From a checkpoint of a small self-supervised image encoder.
Model: 3.57M parameters, 48-pixel images, depths [4, 9, 4], widths [64, 96, 144].
Training: 8400 steps, batches of 256.
Rows from block 12, named by matrix and row number. Each number is 128 + 24 x the weight over the matrix's rms, rounded and kept within 0 to 255. All counts start at 0.
# conv: 3x3 conv (model.blocks.12.conv.weight, 96x96x3x3), inputs 90-94, a 3x3 kernel for each
conv.18 [ 73 100 100  79 102 105 108 134 125 156 158 147 124 108  98  72  70 115 144 138 135 143 159 163 116 156 149  99 108 143 105 111 137 139 143 161 110 106  91 100 115 170 124 146 174]
conv.19 [122 119 139 105  91  79 110 108 110 144 136  85 135 174 140 117 155 134 143 183 163 114 137 127  60  78  69 122 118 135 146 113 115 198 151 148 150 178 148 115 171 138 129 134 144]
conv.20 [144 156 154 158 167 158 138 146 141 109  88  84 110  85  72 110 107  81 157 143 130 135 145 140  45  94  83 165 158 138 154 109 106 189 158 132 164 150 126 141 142 114 124 133 102]
conv.21 [115 133 103 142 151 132 124 141 132 133 151 103 121 137  89 132 135  98 111 110 124 135 140 139 100  87 101 125 126 138 110 113 120 138 138 142 128 135 120 106 124 126  99 123 135]
conv.22 [106 120 120 136 134 122 122 139 125 124 151 138 118 126 114 101 115 135 128 132 135 146 148 144 110 126 134 139 104 101 158 116 109 121 112 123 125 102 117 118 103 124 130 161 171]
conv.23 [107  85  89 127 108 118 116 123 147  71 118 104  90 131 108 103 106  92 120 118 118 133 141 131 127 140 141 135 110 131 143 126 148 157 155 166 151 113 120 138  92 135 147 135 172]
conv.24 [103 101  98 140 145 132 126 145 151 167 139 139 163 143 167 137 115 123 161 151 119 146 143 116  86  90  98  98 112 138 135 150 138 153 168 141 104 137 150 109 129 138 130 127 116]
conv.25 [138 114 157 137 107 146 141 111 144  99 116  99 103 106 100 106  95  84 128 103  96 163 133 139 156 139 155  96 158 172  92 124 148 113 149 150 136 122 118 122 111 123 112  97 121]
conv.26 [ 99 110 149  66  67 117 126 119 138 157 155 139 153 139 106 149 140 123  55  51  63  93 110 123 112 147 119 113 130 132  91 116 105 135 127 104 189 147  97 172 132 101 173 144 123]
conv.27 [135 147 147 131 121 114 123 130 118 113 101 113 113 111 120 117 124 145 113 118 125 131 121 116 147 136 122 142 132 127 121 124 123  89  91  92 112 108 145 112 102 138 143 122 143]
conv.28 [120 113 113  94  98  84  85  98  98 104 120 138  91  99  81  93  80  81 128 136 139 125 156 150 117 127 136 138 142 134 107 106 115 127 116 165 133 114 136 127 118 139 108 122 148]
conv.29 [104 122 127 130 133 126 126 125 126 123 129 109 116 113  91  84  75  77 146 125 115 157 128 139  94 100  81  69 109 105  64  82  87 152 159 177 109 128 129 110 131 120  95 102  96]
conv.30 [108 133 129 131 149 135 129 142 128 102 158 135 110 144 131 101 120 113 103 136 152 142 154 149 109 117 108 166 140 141 142 106 124 144 113 124 115 145 152 112 147 145  84 104 118]
conv.31 [112 118 146 119 118 146 116 110 131  94  82 102 111 109 133 101 103 135 102 141 128 122 135 109 132 154 133 145 131 118 156 157 162 142 136 148 147 167 124 171 177 150 151 155 119]
conv.32 [ 98 108 111 146 152 151 154 153 134 134  99 105  97  73  98  89  69  66 136 117 164  78  93 123 120 140 185 127  90 113 123 117 119 119 117 132 121 112  97 112 104 105 169 149 156]
conv.33 [113 119 119 121 115 109 112 121 124 108  86 105 116 131 135  91 114 127 199 185 160 169 160 162 111 128 138  90 150 118  98 140 126 160 174 133 111 148 139 124 142 114  93 103 105]
conv.34 [125 144 149 131 134 163  99  89 123 104 136 142 139 152 155 175 165 157 162 158 154 133 134 125 110  92  86 148 120 104 160 133  96 185 155 112 115 118 117 133 117  92 105  80  67]
conv.35 [126 134 121 105 103 110  65  86 108 102 116 127 142 112 105 160 123 108 194 193 224 143 149 134  90  91  83 155 136 118 157 167 135 158 163 152 136 138 110 150 122 107 123 128 145]
conv.36 [132 134 130 106 111 117  91 112 118 103 127 125  75 103 119  84  99 129 121 122 140  95 112 123  78  87  93 148 126 108 133 112 118 165 156 155 148 143 101 120 107 101  93  80  42]
conv.37 [117 116 105  98 103 103 101  86 105 147 115 133 146 126 148 149 138 154 150 139 114 130 114  82 147 119  98 133 128 115 125 121 130 149 137 155 138 115  89 130 129  85 126 127 111]
conv.38 [118 111 119 146 149 157 125 111 117 147 116 115 100  64  74 116 105 119 118 114 129  80  92 103 102 126 142 132 115 110 107  77  85 105  83 100  99 110 121 125 128 129 121 140 119]
conv.39 [135 148 140 139 150 128 145 131 116 149 126  97 145 135  96 116 141 131 103  76  68 123  95  78 160 129 107 134 144 168 145 134 138 159 127 120 128 143 137 101 151 145  92 144 155]
conv.40 [139 149 143 121 116 112 126 103  99 106 105  98 126 134 128 102 132 116 165 168 169 127 141 141 119 128 127 139 157 168 137 126 160 138 111 115 153 133 134 140 116 100 143 120  83]
conv.41 [158 147 135 126 134 137 105 110 110  91  72  83 112 100 108  87  90  68  83  68  59 109 108  94 175 167 138  76 106 134  87 107 152  84 116 161 103 111 115 134 124 137 156 151 157]
conv.42 [ 92  85  87  99  79  81 146 151 135 126 136 105 115 127 108 101 111 123 140 151 157 135 137 136  63  63  66 106  82 101 165 133 130 165 136 137 120 127 122 136 148 181 138 157 178]
conv.43 [143 131 112 113 111  96 121 125 134 117 109 134 149 130 140 129 118 115 111 107 106 143 140 108  76  90  77  93  93  84 135 144 128 110 144 137 137 143 124 126 139 102 111 124 132]
conv.44 [133 123 115 147 126 105 154 131 119  86  70  95 108 112 143 124 112 130  68  94 134 131 142 172 115 124 159  98  79 118  91 104 139 114 128 130 153 149 162 143 119 132 154 134 132]
conv.45 [114 118 136 135 140 143 108 127 146  93  77  98 107 104  88 109 108 107 148 125 137 148 153 148 196 173 188 150 146 161 143 132 128 115  89  88 135 124 157 158 119 113 169 125  93]
conv.46 [157 160 166 146 136 140 179 159 138  91 124 136 121 159 142 126 170 141 186 167 183 157 136 132  98  60  57 145 135 136 130 108 112 141 130 132 149 163 181 142 155 157 137 136 151]
conv.47 [110 115 121 119 138 155 116 129 152 110 145 147 133 143 117 104 116 114 119 123 106 115 131 113 139 142 112 178 152 173 148 116 147 146 115 118 143 115 146 104 112 139 116 100 136]
conv.48 [114 109 131 107 107 125 139 140 111 102 118 134 113 119 122 129 116 147  89 119 116 117 126 122  51  70  75 160 140 133 155 153 125 216 199 163 113 144 154  86 108  96 140 138 104]
conv.49 [132 119 117 154 135 134 135 129 113 100  96 114  82  87  89  78  85 117 151 127 113 188 175 150 161 121 115 149 144 167 119 118 163 159 141 172 140 150 151 114 117 136  86 108 140]
conv.50 [125 146 157 128 127 120 134 128 135 105 119 103 108 113 103 126 141 119 179 136 120 151  95 104 195 171 170 141 139 133 139 128 130  69  66  80 143 133 144 119 116 136 125 127 120]
conv.51 [108 101 113 135 114 139 160 162 155 101 123 115 111 123 153 103  98 117 126 129  99 168 173 153 195 203 160 165 142 139 169 128 142 143 109  84 135 118 138  98  90 115 122  98 130]
conv.52 [151 127 133 169 149 152 170 151 159 126 125 103 139 127  88 158 149 113 110 121 139 110 122 106 113 133  86  37  79 109  81 113 132  87 111 134 137 135 130 136 144 141 137 151 152]
conv.53 [117 117 103 151 140 120 142 145 147  83  84 113  92  96  99 105  86 105 123 153 135 106 134 141  87  93 102 134 140 118 143 153 133 140 146 129 145 156 129 169 171 137 144 151 131]
conv.54 [161 163 161 130 122 131  85  74  86 110 115 133 122 124 108 139 145 115 165 183 183 125 142 128 102  89  81 129 123 103 127 126 110 158 157 159 122 124 164 120 121 130 128 128 131]
conv.55 [124 119 127 101  80 101 100  89 112 118 134 168 128 117 114 126 120 119  94 111 117 120 144 138 171 185 172 186 173 168 122 104 131  79  81 106 180 197 198 161 169 183 123 102 101]
conv.56 [118 122 101 131 128 116 124 122 118 106 118 120  98 107 107 114 139 130  96 113 107 104 129 129 115 120 116 134 124 138  85  79  80 131 121 137 102 113 105 117 113 107 130 108 103]
conv.57 [ 92  93 122 107 124 137 111 121 138 149 139 121 115  87 113 131 112 119 123 132 141  95  96 121  94 100 106  99 107 129 110 136 168 109 149 181 113 111 147 140 138 149 151 140 157]
conv.58 [141 134 143 124 142 138 128 134 109 175 150 138 151 102  95 103  77 107 132 146  97 127 142  95 145 148 131 120 136 155 115 133 136 133 121 107 111 128 164 117 105 132 143 133 127]
conv.59 [ 90  46  40 100  63  70 134 100  97 118 115  91 133 151 115 120 112 101 119 106 122 118 117 126 160 184 186  91 128 113 125 148 136 117 143 129 129 145 127 138 143 139 104 136 141]
conv.60 [126 140 152  57  72  73  55  76  74 107 114 113 123 124 134 120 124 150 147 163 196 120 124 147 100  62  74 145 132 144  98 116 146 162 167 211 128 147 144 137 150 124 113 122  95]
conv.61 [158 158 139 120 131 131 135 148 139 148 157 162 107 131 127 132 157 153 118 109 104 143 131 134  80  39  41 115 165 158  75 118 139 110 135 157 108 108 130  91  97 118  90 100 124]
conv.62 [ 93 106  99 126 147 176 111 113 115 126 135 139 121 129 135 120 137 135 112 100 124 147 162 163  68  85  94  82 109 117  91 118 127 130 123 129 139 104 103 159 127 153 119  90 131]
conv.63 [118 137 144 104 114 123 103  93  82 125 132 160 120 111 131 152 138 147 136 133 140 149 121 126 157 121 116 137 118 115 131 107 124 156 136 153 116 109 141 106 111 118 154 145  99]
conv.64 [144 148 134 121 119 119 120  91 134 125  96 130 141 121 138 146 116 131 139 127 119 126 119 129 104  90 100 150 130 112 126 127 132  87 109 129 134 147 102 149 164 114 138 157 110]
conv.65 [139 135 120 121 113  92  93  81  59  99  75 107  97  89  89 148 149 129 165 142 139 150 145 134 115 101  83 148 145 111 138 132  96 171 167 149 102 118 181 143 134 129 137  97  40]
conv.66 [115 113 133 119 113 120 123 143 135 152 134 117 157 156 123 108 113 109 110 159 147 114 159 156  79 131 152 139 116 132  81  62 148  45  55 122 166 146 105 169 139  71 132 137  97]
conv.67 [124 125 130 126 136 158 113 120 134  98  96 111 117 130 125 117 118 129 139 156 127 136 145 133 113 113 109 168 177 134 120 127 140 102 127 136 135 145 167 157 127 139 123 103 124]
conv.68 [108 132 112 116 134 131 127 130 133 124 113 114 152 118 115 125 105 120 146 150 134 120 135 115 114 140 110 145 144 140 120 119 129 147 130 128 145 116 112 122 102  99  98 102 100]
conv.69 [111  94  90 137 168 169 117 121 117 107  72  89 154 106  96 145 154 142  96 101  96 138 158 149 101 147 141  94  81  81 140 158 138 120 132 131 128  98 131 136 115 104 137 138 104]
conv.70 [145 132 104 138 157 145 115 135 139 155 132 141 180  68  67 170  76  92  84 103 109  91 149 148 101 144 156 130 125 112 159 173 131 149 131  81 126  75 153 104  33 140 144  93 190]
conv.71 [146 131 126 167 164 151 157 149 148 128 142 130 124 159 145 130 134 118 143 135 139 100  88  96 144 101 111  94 105 112 114 134 132 139 150 159 103 101 100  90 108  93 114 130 109]
conv.72 [153 154 162 115 124 118 129 134 130 147 162 138 129 128 137 123 134 130 164 137 167 177 143 190 255 255 255 141 160 141  71  58  48  37  27  17 152 159 150 129 123 131 106 103 116]
conv.73 [130  99  89 113  92  79 125 101 104 136 151 115 138 149 145 115 121 118  46  81  51 114 146 117 153 168 140 118 123 137 116 110  90 116 111  91 141 151 148 185 182 166 141 145 152]
conv.74 [109 122 130 143 127 147 128 112 128  97 128  98 108 154 115 103 156 132 137 149 156 111 121 139  84 124 140 112  94 129 142 117 151 123  94 133 150 155 107 147 155 119  98 109  92]
conv.75 [ 97 105 114 116 119  99 123 120 121 123 102  87 128 128 113 136 145 130  93  85  65 144 169 175 130 170 189 148 137 157 146 130 161 119 107 142 121 144 133 142 111  99 102  67  70]
conv.76 [ 95 102 111 122 123  92 136 124 113  91 110  93 102 109 105  91  83 110 113 112 111 148 150 162 106  97 118 126  99 151 139 104 135 185 142 175 185 123  85 165 136 103 153 132 126]
conv.77 [129 123 122 128 130 148 124 124 135 116  96 110 110 115 120 125 137 127  96 111 129 101 115 116 135 148 144 134 154 134 146 145 149 149 142 161 126 137 156  99  90 107 116 107 139]
conv.78 [118  98 103 109  87 114 186 174 192 114 109 118  88 101  96 101  89  82 155 139 135  98 113 104 228 255 251 118 138 164 140 151 167 156 166 165 124 128 125 113 117 159 111 129 154]
conv.79 [146 145 114 142 128 102 122 150 121  91 122 133 114 146 142  92 105 100 129  96  83 143 129 110 123 126 106  79  93 144  67  81 148  67  97 122 165 160 140 135 117 135 117 114 130]
conv.80 [133 137 105 109 114 103 116 101  77 122 112 148 141 130 144 108 132 140 127 124 121 133 115 104 122  79  57 119 142 136 103 104 100 147 131 122 148 113 126 115 106 132 119 131 133]
conv.81 [141 128 119 126 120 103  86  69  87 100 114 124 137 126 142 151 113 122 117 142 142 128 140 110 173 193 141 125 134 149 101 113 144 119 125 157 123 130 118 184 151 117 133 101 117]
conv.82 [161 164 164 155 150 156  94  88  86  96  91  99 119 117 126 134 124 134 127 130 141 147 155 165 124 134 129 139 114 128 126 113 103 132 132 126 143 113 135 156 107 103 168 104  84]
conv.83 [130  90  89 126  72  81 146 137 141  75 116 145 105 104 128 130 117 125 109 126 121 140 139 109 153 146 103 144 104 109 136 112 101 151 148 144 127 143 168  65  77 142 110 106 127]
conv.84 [144 142 133 137 112 105 150 116 116  73  76 100  96  99 108 117 129 142 147 130 129 143 136 143 129 131 114 144 130 132 156 140 141 161 145 132 129 119 115 139 111 110 135 106 101]
conv.85 [130 127 126 124 129 131 124 114 120  78  98 162  82  89 126  92 120 129 126 147 138 156 168 150 123 112  83 123 141 147 132 122 135 133 134 127 146 166 189  94 132 191 108 160 186]
conv.86 [132 126 128 121 134 111 107 140 134 127  83  98 131  84  73 115  69  73 121 139 105 141 166 127 136 175 138 161 145 136 127 132 131 142 129 149 147 128 127 139 121 110 144 130 140]